config.toml
dataset = "rendered scenes of toy objects such as cars, trees, mugs and chairs"
train_examples = 195000
image_size = 64
encoder_head_dim = 32
encoder_fused_qkv = true
encoder_parallel_block = false
encoder_inner_norm = true
encoder_patch_size = [8, 8]
encoder_conv_stem = false
encoder_layers = 10
text_encoder_norm = "layernorm"
text_encoder_fused_qkv = false
text_encoder_qk_norm = false
batch_size = 256
decay_fraction = 0.2
Rows from block 4 of the image encoder of a small contrastive image-text model, named by matrix and row number. Rows with one number belong to one neuron. Each number is 128 + 32 x the weight over its row's rms, rounded and kept within 0 to 255. All counts start at 0. Numbers have three digits each.
After each neuron's rows are labels from the 100 images, of 14848, where the neuron reaches its highest value: "colour at peak" is the nearest of a few named colours to the mean colour under the peak. Only what is clearly more common there than usual is listed. The data: rendered scenes of toy objects such as cars, trees, mugs and chairs. In brackets: how many of the 100.
# fc1: MLP up (encoder.blocks.4.mlp.fc1.weight, 768x192), inputs 0-95
# fc2: MLP down (encoder.blocks.4.mlp.fc2.weight, 192x768, transposed), outputs 0-95

fc1.328:171136083093126100100127180164132063147143169053117129085131112088129179154061131134113143166061086136158142172114139158124202141147160090183162106060152120139118096153197136142051101139146117128117114099120086107120139089154100129140139181131089117105143124171166159111116122124167144166
fc2.328:132152156106175137139133137128114163119106118142120092114182129156150053065113091074124099046113176117169107070103200126102108122111154156138144177137091132102136171156083157088104139151079129160179228113114121182092133137092129144128087077151131092151135097147183148053131131094100125103
colour at peak: grey (48)

fc1.228:085159138196126077141109156110142126142074162058118103151170148134218082137107127067138166169128164199137136121125119145166120140151121143133140183128099080102107157160093234187104085148111167157131168122083146122094129113115101107120134145136102169147113118147178140108113134191084128148
fc2.228:143094154115093150172107080091086137122091093103103096149126075127111078096120111167106154128138134137101081162152110111137153093219082143156143114117132102121140171145133192087089127151187116126143099134072191073160062111141157172171176097147180167151175118127135167120123145178028018153
colour at peak: blue (33)

fc1.457:116133088164156111095116170137115122135111172125131120144137164128121150148092127100095144189074090126124202149165115172196099186105143132135139134125084135141101079133193141122117152128069199113122118119147055172105149126098108123092137130129131095170119072139120104117064166105171182159
fc2.457:114081107168130176123127054129122161113093111154085106191136139138040152110100133171122165114124114135147060124082170110115099179124151171140117095161124141168123098083114134077122155110104169132160098101105141127148150120092120108164117109147139141155113068178122080202147135060151071122
colour at peak: green (34)

fc1.502:146157106106138133076167051176157120086106139163092130104170097084121056175081099084137132124119184116155097155094141164142095090127119090104228094139103148125149177125117161088115078160143129073110189128089151166150175111095165174187102162125159149141169103146106149127136120118147148099
fc2.502:177148123126147073100113144163183110105147081146172105116145128095103149146108139169186107099131149091158168115185108158137098140130134111089190127069124171100142126156141097076110149123155146143120038138171079192110151122107178142075142163056113169155082118083109121095119164056185131163
colour at peak: grey (52)

fc1.652:166090108105064155131126074115092171181122105114120139110148093149183126124071111125144115136130088205140063197102117173183160133194138144166094115142125153139123126064143166117142113118129128098165128148119094116142143106213136136180133092094161126077222108110144184084138110110062109112
fc2.652:119135139168149113094130096150100102065146089158136141132187184095102176208174133186170153102129105141105075106130071170091129112106091176079145190130113112115134121148130112116114132125142149110152117087120162130098094113130145149093106101106117121153104175168096033128162195130097199136
colour at peak: grey (50); pink (33)

fc1.568:123149180119131137130113108166093158126192106135106132097120131106188125148110143193185123094072111182147132147159115093117121139161158126154200107081105117107084098091092148093152062139121183000116084094092085112133142125123111139137087109064118100128122098114116169075148146128113197137
fc2.568:141154145129158118165123149144148111155161027116128154069123134136113161155096130142147051169112110154161126086157092118111087141120189094147087107103104133091086130103142098105140134174185223174098134112105136104071105133138118104105136139136170129145176124082122103123127139095182158145
colour at peak: green (55)

fc1.146:126110133114094144107096102159154157143145111137145135153162093119137126130130187182126132105093131089122103158100169065114145169151207146090138074080158110088155133119177130114147093176078141076142172102088124089106167157111122116136125130040153120132080119187094159128073209091178129132
fc2.146:097210111125109100145103227098133206092140143130141082123092158148176123102135129096091127145145097134124137093162144091139102128100144111088082156133169118148154139179109143125141186162130128118137161157156144119170105239149127136098092134112150129072099111092133127106138135144155146083
colour at peak: brown (59)

fc1.614:113116119100151125118144167158118137109120126166102110169129116073119139134117151098100143134131123113167107137180091140203131134161188102158101107070136142102136145120146169133118074155088145128147133107100107145069168178148124122132105120083104162130121097143107140112066178053175143161
fc2.614:097161160142144086123152135089141129144146176080145140151128135101129132128055120107112108178101129099216166130103134151060110156140195068154143144102087086086124104104174158170149119112096169109102195193153106138091099088165111105126145127153104143136110090162180126033075108103141126116
colour at peak: grey (60)

fc1.111:163090106100127088125128152196166094182147181150138099079121151153186126131101183068096146162098117137146188177142064200131133133188127121166100083122136118141125120105183139167126068144116129117151150108121116119120129124134150136155139162123085130111089122091114137118074143177152143094
fc2.111:116049150061165169125044087085126142146152131144206155116142151138114120095130125139111189136130190147125093104110189067110126092113162142109168130091089157136164139156074114081086171059126103129131107151086104168147126132085113138104127127118121174163161096123181153081162073118113122098
colour at peak: black (42)

fc1.260:091097101136115118139137135114137189128096212101061129127108112116143150123079139140100136099069141103182148146118140147149116173168139132174117114138158133115093100128165183154111014201091169110163125111137059126127143125114093148192091121140067110083080131147127171035114060111124118111
fc2.260:123118124162140177122116068147108122208129089163160121087180075084079093139102148190141122139133059189153088123098092166133144111136166099077146122073074093161172194157078128088139102152118167131101098125074138154117113168109118102141162136130145202180149108165102128107136126123125097124
colour at peak: grey (47)

fc1.564:083149180063139082079108102160113174136118134124091119132133157125179146119088160179142137115090135154179153125134182115148107115125133114128158131082132184096088094168079255128089161149120163105130109155103112145052152103136142128157060124137101111152107091115162131099133143101116117171
fc2.564:124158096130139090098114191126137139123149147115107136163088130192119194093111132154126138189133087158090168018133147167169112123118126092097140145160128211091162093075128120121198168107109140057061121176181148132131132133158127147150186144141176119124129074100097153129083067122130087120
colour at peak: blue (26)

fc1.569:124147098131139137097208109189103105069131136163115122097144057100116116142061104094175116138104105091124097125078137157159071126151138093106192141148095132133132170131139157077130116126156130074120161140135132147148147171116153213178106115135171151150156117149093129103120133113179103133
fc2.569:219143137065136110105116126143166103138158105181149132144171106116115128174128111147143162059132127110041113158125092162126117134116101178096178129064100142111199166192135029098127122118153050085129107095154132164105121149147229165117187110108100145176118115086104120143103099146151109149
colour at peak: grey (47)

fc1.157:132119127106135130120179191097026114196138156141132193143105136087169164155089118115095123185097146089154146161137125114162163147128156083088103122134154096101101149090183143132086093178141098168174095149100090149137142120195132138109126156138069110095138113117118139104082114118149122089
fc2.157:134145136121107108104060161127128170133073136099135155099105063096142078124159114119143108119156085123128138133133114138150116134159086122164158186106113184134125104144143141068111098151088161090159194092117182089181110086096141121125127055139077158122100131082062117125118137173128167133
colour at peak: white (33)

fc1.7:114164186098105179112145085135118114124186140165114117122116098121181145168095122105159135150096144149142138157156121122145166130155169068129100159130076120091136199145118146104110122152135119160143130095081077191119143166107129137094072197131116123174086144175160116069137132104079156104
fc2.7:100159147125113061050161140148152116144166178160123181067137093094127105143097107131134123109129170158157127119100081197061183138138178098133168126103118106028138175155093131162167123160085123125149150123145094158067146124142143150153139174182126157120159150160140128105108117139105079125
colour at peak: pink (40); white (29)

fc1.617:128133096133123169119163086138178137115118139129141165094151150121098126153069143141132111157118095117165103152092108114133119090164176069116165110141135132147143171102139140082107100156142149083152146097093120203110141142188140116107103181108069107150068105149112107087132118109065129114
fc2.617:103130118163134146097116127152127156114131182149157110123146115084112068115081142123138144150093097142184132070110116123107150119132182100084199098099106115107153171160083120136132154159098161111056131170163066183095184172106109110137099189107163157180135141132152108096087102096143060143
colour at peak: grey (52)

fc1.65:108166080160136149154106145136124126129088126092152118072140073115161119093111125136139106153122197175165198111168107055184091117177139086092193117080113114108131127114101131112110163135131229083121127128115073166121155207147059110093109160146102088161130129099112166019128093135168154127
fc2.65:190078125101150159151101119139099167152105070114094159131120124122130131116133115167164088078111118111125032139095173121141139192152117135176135143097099113129081083090159077070145128095148153120126139123119104106127057099159071162116153057122172130104143110114102135093165127085161085106
colour at peak: green (42)

fc1.318:069095058178109154098129106180125108067140187114082142169123126136098144124086136112130144135064197117178075142138087114139156144157137083174118145114150183153174126164132151151108158102107185166077122098151119106121097175189110101151064159200141111197151141143112116111100140150143060141
fc2.318:126121108171190111132107146027105130149095196087184148071169133122137106051127104085120128146130149142156160139085133122098156151138140100156156154139119122151103094094133170209140085092071170111131206175106140176108137127062119143145175103114134096112133104152105143136120103078146144137
colour at peak: white (29)

fc1.357:148071140127095143103168123154150163140095100144127150108220106114112149092107091141144095086093105111139107176162115151201146132158179057176124118111170162174147148126171167121117129111153184067109107145154113173100140138119139132130124108114183095140156097112078114116148093086158056113
fc2.357:107160125105100128173138152083102160124150086103171139139090114147093060201135133082107132128165148135135185102103161058047119101172156166143148135106173138118093154112105087143105134140132088175154160137081153117155191161135137128123105132112166130088104171145137128104125168146119121108
colour at peak: grey (57)

fc1.9:181130115129098185178102057164170122159138111107129138118160101068141121151092105147187125148142087151144151183140113122136141060179143092133104064165123119177112136100169161145157085123123160116122182127090141111150155124152111135174123097116117083094142090123129156122140153142065147149
fc2.9:122130129143155094112133096122103140054162086135103150149162162146106142163116145159109146096146129110121117114071122184045163120053111198100166176184094119136076119203061104170175102148132109159131145103103196147139149106095169100158095139107128106160105127219115082168176165157130166103
colour at peak: brown (57)

fc1.46:149166101138126103135129184129094135155143159090137131077166119123148104138121119133142115138098214111127144100101182135133100140136123127132144113150100104112155129120163113075136124136105198096163166139141040138149163168119083169068116095138113065096112135127129157002146040127155176104
fc2.46:140098101130119144162132105116087173161120095090080132127108085130144143102113077165156106130109132108143058144121166140137156156163102129161110115119145122132144133113177094126162118127197155174084141143108156072168080109141085138130146056148177106102146115097105163095130161138169089090
colour at peak: grey (49)

fc1.762:126103154105155142120167130161168124134130141124126093135183104157147080093072093149115128123124092127128153164098089147124116091160164120164146029153101106107106128119130174096165167148115156160078173119120132091161144170081128146176136098093155125150160100122148189133088206170095116101
fc2.762:093095137135149126137147081102118108069168121138139093122203119142119168124156082131110132131149139124092116101060078147147120127117110170066154124149130131124210154133143104129188150107143161114118123104109119186177116148148108155108134090119116162125128128117127082128130067181104123062
colour at peak: black (32)

fc1.115:077141134180146129084149157162083167200114161167063135121107081149112198096094104135149117091140130203124150120083100150170120138150127116073082075142110189148148102080130145130141151098117155081177108088156088137066161118199117122210102162125121062118157148112124093115153145080127120073
fc2.115:094127108157121157103116115119104142120137157131182137174120117078127127120125132120101140045116134060164071127075122089087108167062129163151119166078147169201181153216150102127143177179079132172104166080141160130142146144103133130129076096098158135166101197177111088127130153116124153101
colour at peak: cyan (25)

fc1.339:108150149137164149068158104117105168124111195096156141155161165154161155102125182084135158081077078078126159180162177177169111107216119115098126168126140139104144130135117138070120137164170147110077182174124067165138128162114096110142096188175101115167130140120167108074138113089140107114
fc2.339:120137087094077097156091201176154070109088103099141146165135114116118133182080133175169125186126123179178097121089086151090166178063146092160113133130160104100141094143145130176101092113089130140131084116142111138116165137100156151095145086097119141067074155149115177167083143144138124178
colour at peak: white (33)

fc1.114:092128089139144110048130179170138132198135250125116111148131086198145120084072167119083123152134149208110174075095144138139102146121116096107158123120121164098130140103105160098150139158109155118127125115165091146150159113100087161115090151146119091140121141171114119103157101067123061127
fc2.114:146075144096112162094140100106057094128164166169145177116133142097114078128181074134148090134168151137140123150108072103095081066165126085139104077113114153141161125169183130129117205135147138197125116147117157122157128108132090173170108192154210157146187148095136112112126136174133168160
colour at peak: cyan (37)

fc1.619:108148132104047152146130191164074116074174106141095160112115147070166164177097135147160125158141138184155115104115135092169138124142215150139150102070125115081074169125079156140134116130136191141088092164097074103109167189181103135083088092097134069121100108133133163043112171101106129148
fc2.619:139104178153147148175058121171113080126141039110115150092117098119118165114103099170166068173103112183155074112131107134137122129136159100136117126090090130082137088086133129087115143114155209143102147131092103107066087124166092139121119111137191156172173116072153082082135129107126109157
colour at peak: green (29)

fc1.261:132106142130093152142159106118084139120120170105104105118143072091132076118086141096134143152144136146207136170157103114151159114202179100135150116072074173122169147178156134143089146152101133151135136142101123168154112165151096115226097137160126124173111101126180127015093120132154071064
fc2.261:108148115130130122141135162127084146136137129144153134096145103075152075105086054128125139144107131149168180077142143107092143125108198101129216091111093141090113169124115150172132101215110165082104156175094114165072188130097127133132131153094176092142129131142126128101093097093165038157
colour at peak: white (36); pink (34)

fc1.445:101181132160135078125120139167000157175102152085103086110072089150162117091091121101124107117143121195145117138116094133144095153150128093122062140114142185112118093108090168050132142156120167122186137081168116164179154146128120131201091179159102150106134152144121132107148093087126135125
fc2.445:151129069166123116144136150133202121144071103128090117117198139151090155130102071155111156120131149078112117141140130181116159155093123176108165120110170098175153130150176077183143086119137118074156155070142184129098136140150200111151202149128145096062122169142102109193140142124158089100
colour at peak: white (50); pink (33)

fc1.287:156090149085106189130121080133104140083124151169117096110142139152174063087098117163079157178181101174150102138118176137173166088164173114106172132143054125167190186149076147122066175103052110124050141136117148186176123145108141148151090088157137117200171087103154134072104121150113119054
fc2.287:150082151151175163164109082078130192116146058088117123110127164157057137096157132157115110118169141079092115136180152107155131085133118119145112174181149146199086115140151153142125108119185125159083087161160146133194106116133113133114131087138116102155178100134117108133151159161128142120
colour at peak: brown (56)

fc1.616:166102132095104099119075145175033093205119141142147103125156095118135068131125152172146170146112115124155125172096126103136127119171158143149152106120167093136119101165153143116133181170122131105148078155116090119155182091122098153138147117092167110118116117162172151127118121149082050086
fc2.616:141207076163090121090127124118142110175146143106165109140164153143124132185103151072170131131159167183123197132111116141079104120142128110092067142158140116112064164099089140072125155131177143173163086117151101203077153196120107132075143249174138120138125105127151123103085156071095144139
colour at peak: black (32)

fc1.659:152123086078148094094143055156097101078127103163081098108175147123126099158097082148134154157055174140188138132068118108102157106121184144117141090141095121101191160158067128123108162111138155156107079110104113176050188112182133183135106130154122072121150127152195110122133135123126136041
fc2.659:130144133139093129184107160151131166104125083077158134112089144084197176184148124155150119109130142189150110159104115115106134121100174172125090121105128119135097048147176145141140090127072124113145130118100121140082123108162106146166115171115109119087126129102141149147142189091127127199
colour at peak: green (25)

fc1.343:170116137153148101137145159181137132133098110096139167100135142147137151110108143116152109148072177191116153078188121105173083094163137081125107145123136147113069094090087207154088102132136182175133156168147124120123180121077144139108121137071139050155148095122160110132176127038130130199
fc2.343:123139128165168144090169071102180177107100085169104112055180175189102088096138069205144114120136100054152143109171087148161131124121145137192169065141142104131145162167138158159156127134174186138051067139176118076137084078143124143144167154136136127124193127111096139097192151170153093099
colour at peak: blue (25)

fc1.508:148096094103084129114143130176095131126114162146180164164096094125169104190086196085092163138047112169122102129156082148158111161132139089126149189113138171085053164174107146100143165195126155139151139093121123208137150178106146122125128098101177129122153111168102102126084081136130117145
fc2.508:131146154154134121132171081121128142136105156144139157179142136077131075155077077117132129153129128109185187082089151099067152104140208100124185098079047107092130144135101134101099135090105165131092178180143129116088132088128106141144126165091185160158110099160153111061127163065201101120
colour at peak: white (61)

fc1.176:137125145106110131174171101155096074161165162089096151105121129112157120186083078136192138159140200175136121133092112149119148126126180087165196134103079174064143089108133164123141087184079150155155208134084094103125126078147113193174097062129192069141150111174179109099149148093077091147
fc2.176:133115135156165138110152126146133125115142129102161059117150125073109127106076124152128135149073129128186133137142128127082152136120212078117179093080088119107093128156116158126141141203070162094123165162169078167074154107079108126190104155067132131181084120188187123082144141067127097117
colour at peak: grey (49)

fc1.378:135121057141126159116152086127087094147129135132167154176150157117135116172115159133067140185118086129158138133088081155142167118107133089119185132121099161137166180151165172116112134136176217106119092129119142154142127086171080162152104205111120084169067086169106081119138114127127083110
fc2.378:095159133136196138104120176195239131125120142111132098102144178117145128103090184121161170141144123141168182063124133181107101096107157156142137136102103088088106106111091186115125132097117126067133121164136074141066129102161143111094120178145096115142091113115196126059086142078076150171
colour at peak: white (28)

fc1.353:155171087146130184061123128155136092214173167138161136077161119120156180122144111118153142141128124166097154129157113184190164098124108092107154111136088152128138146171147130160103121122087137112174099107123075200064161167092083158097081177156121163157101127141116093115121090099095120187
fc2.353:160159105094047085098097111179121108068122136153177101161119140129143180174126128189082114131101122120063099170113124088141131123126079118099098125136209128123136125151140105135112148104160119092114140110171154124155126134188146151186099128111096116118172136087113105161143172130119145118
colour at peak: pink (32); white (25)

fc1.81:179117116112036075080119055194076096097106114126128117113203124131188134208131085137133117156099117130126144165107124115142105141144116114113176085037120190128098136145169145085085192119136120142173126088114153139097179137126152138152130135101177159111134119145142098138140114118144116112
fc2.81:151103118114143135163095166125157108110156110120156163139119104113097095118130152111160122130196160161168121110147085115081104102109151098177127092157149114180095155135124153118125109153125102165118092120139130103153152130057164105056153148122106117097138120140091162154138158184104127172
colour at peak: black (26)

fc1.743:129161119139063155124171143157095123109156126142109174099103109052110129151115148146151123111160130167158107128171106092173117076169196126134160057041106082102108192104078136173122133150155195142078078142089102088136176165151098108094087122063143110123144091129109156048109158126114171105
fc2.743:084116168155122134179100088119110131136142102124111120087157087168107100116106101128150083146106146136169120114117075121122122132128132100126112125113118151096118173107101142139182127132168244186087160095141133087130085154134065121113131087135231154143157108126100113097124145138142108129
colour at peak: green (40)

fc1.590:116134062140089156110150163214137097127120149171162164101193143087089136144110144121173141186151089143163198141156097134191117094151128070109127053108175153169119143127150170184145133090101156036149100116111123107114163197133134155141106117070114099116127123120106136123114122106128152174
fc2.590:138113126104158204120119135140134102167136103098142133117139119123115111076073087123136119121117089133173180051064129191084181116087199119158103086142084149140090115156110189154142147112110117129136127161110059174121128099159100194143145183100176083123139087167164200118114141108072103159
colour at peak: purple (52)

fc1.291:098147071161148113094146169125118139137156199118112108139105154132137141145100141119078137156053102129120205136157128119177110178106136130163154125110073157127101092152175140129112164162087184138128083095156021157098125122090093117113126160129144096202098109151164093099087136118137129155
fc2.291:143100095152113177112127048124124161097101101159094102185162115168035129116123132189137184158123110122121088117107163143126117157135136174120119109159124135142150120074130092101147166108123172159148105129099157109156131127110123131143137105146157120154111068146103093186110143081171095109
colour at peak: green (25)

fc1.469:159141092067126178143158107165108136152129127187089176218164116152117130171141089161119149134130100100135131114129145157140131083134148079083251094123093130154085114166078148119129079138099156080095132153127124139082139129093135135169110092071114135119110068144132095127072134082085123136
fc2.469:123114187152105172146141152092131139113119080100051156135092121126110079095148080111063140136153123098182097126153106120129117125178179170162124141097084091140136133097163104059135083112092084174142147098090124121122096135107126135117175168140148158128114104124103172124087190208117081091
colour at peak: black (26)

fc1.700:090140146124084164162116184128098119086123117152077174119108124031142109149109154156168114148136175170175148099148130064159124106159184160109173068083096104099073148122098146173115085135153214093128100175079084088125158173150092128086069117092125090145115083120143141007110155106112180151
fc2.700:112116152162168158193119128137106127178124050093097148089125071127122135100107107146185042140118104160175089109108110153129143119166123096151123129096104126084111115082140124114145122157165207156086163141087136117106093130170085120125130123157216141133144105094103102083127114086169092157
colour at peak: green (28)

fc1.349:117148121165126175134155107128116144168132134161157113169134164147188165147101133169081143165067130168138148150154108163175188138121152064158126142096067126148135172106175153131094084107147136161128076100089129119114122099191136156103111163145048122108083144123066127097156115140131149082
fc2.349:132204154160127146129127163181113126107149109128142148103099159078151125100109072097188096151231162126176160141126103165139100108151169109132098105121136121142117088132132192094136182078113169120100111192128064147118144133175103193110097181118093131142132085133168121092113160102122163184
colour at peak: pink (37); white (33)

fc1.16:114114177056133149112152124138105152083122150177078169117129125073136092083111109072058144115132201116158150163191113107136150111168142086116167110133159181169079122155131155188085136171116146099136126144096121179103110159132118155148076158154155105186156125121148120118104147098108097132
fc2.16:102122174102147117091170128136108141140153149121169116128150169099188083129069166128157144064106107116153144098101149131106100075071151145137129123114113109093103146149090170106148133122110120079181165152105103143079112105107154070178097150150211100144139115120157141073097086065181112150
colour at peak: white (39); pink (38)

fc1.666:102136110119118150081136125164179160183145152112107095100154145128122123121103143068132108078133097150158143079136086192126131109194137076126093148112093161103089199147113152116086171128123145134150142105159109178086126101123096109129079212127128093168062103123155122062112149088089147147
fc2.666:089111163159150189157163135127127125184135116124150130153108101105121109091074131141131140136164093140187134105081142171077159108118163151163150124107056118143140108102090151147128106098068122086130167149104085120094098066141088126172117137109192146171138095161167132069084169065105053147
colour at peak: white (25)

fc1.468:081106071198191109100124194110158163145050193098145145185172122176117083104115205121160135160091143169181107076124092146165106144112101112129117152159120096127099139102110255125120135139112185145143137186144127069143141120089107159094111121083120102111136154143121147114182124089123151097
fc2.468:152153179151109132121162106134145092161123082124127106142166101089116138156157098158166159093159105109104118149180104144111142087189038197133157112107165067134153184157171113136112106119171072112113093105122182060116068060153188120166160090139163124142149150074138111064118192156107050156
colour at peak: blue (35)

fc1.156:111124067160116130148126123172168155161115135116113116125140141159115116131138142073100142067117183114145196120171118102136117116165141160132179048041131162108114123159090124131123064225090150117126178064107120137152163178084119099148094163087151153152157167162110109145096093099110082133
fc2.156:153126113129191116102126160168086087120140115146152177174122122086141150093116144122186111132106152130146154095127140105165126137109129099116085174168154136149149079144115134131109167098102147134152095127105134102122189123096151110087095096149110079132078118112168088129154132068120181163
colour at peak: black (28)

fc1.689:129089124073150128128121132211158102164145110124065121160129139070134130165071180141145128123107105170154137085160088159120148143144153107121139119096049131109083147133126174153108087198135152087113151105113105118087147061117145103143095106106159089200113115183133144112081176135101116131
fc2.689:116114148143192191127140125141115115170140108132181147078144086080100091076059068081121117154103104155188164110091114186116141119145202085141155094113063162132127136091065119113128137107097161101137173138134068146087162125117108096155131184136138145199114120165182103076128138102114098148
colour at peak: black (25)

fc1.475:101126120146131118100158137171171179171111183132075137112095119171133128098031128108160093113064141175133141066071096103171053165129140117127115112107116154115145117104097192129174187127159169114169141130155104093113124116090107105152097171178123071116145153130124138113207103105124133136
fc2.475:144107117114075181135104085135122142112214093134118197157074112100123158145105101153083134122091151127081118175164119142077134090120153078088077103157163185169081137120174135079146100172158117169092139114129154145111121116191114111132111200126088165130166151144108151141090181103096131189
colour at peak: blue (25)

fc1.417:120145114161161125143113136186133126120087171109106065116158087170134117097110089115089146114109200135133171124131129108171103125162137139108218119094078128083135118144125162065115144144090199127137185077132111177124177147120102159171097107114139135135064113131144113105084176105124123158
fc2.417:125101118109159139129153111107062137176142113093110051094118104148130127079083143148118123166107175167186137092077118167122136124124181063144138112180083170132119152050127189126135085145145179131190139177142146152118163099144123189150141142083141113138068081123137152097132095078131089141
colour at peak: black (36)

fc1.536:102136142119172091109124183136141114078127184166097165135101169063144103108060159086113163186113140138170159080152148094117070107116118120123148132176118123081101105115144179127119146152160128130120120168147120155066215091131178108100103130089100083141095089127139198097152127146123131166
fc2.536:111172136142123106122158128103146142139171078157139093191139163184107090161118191175135142120198117147138155077103093132083107111110140151103101202109147110102116162148041133154153151082158137120134138096134179128133130094141139134173100165137191135149121125145120144121192138161117108121
colour at peak: yellow (33)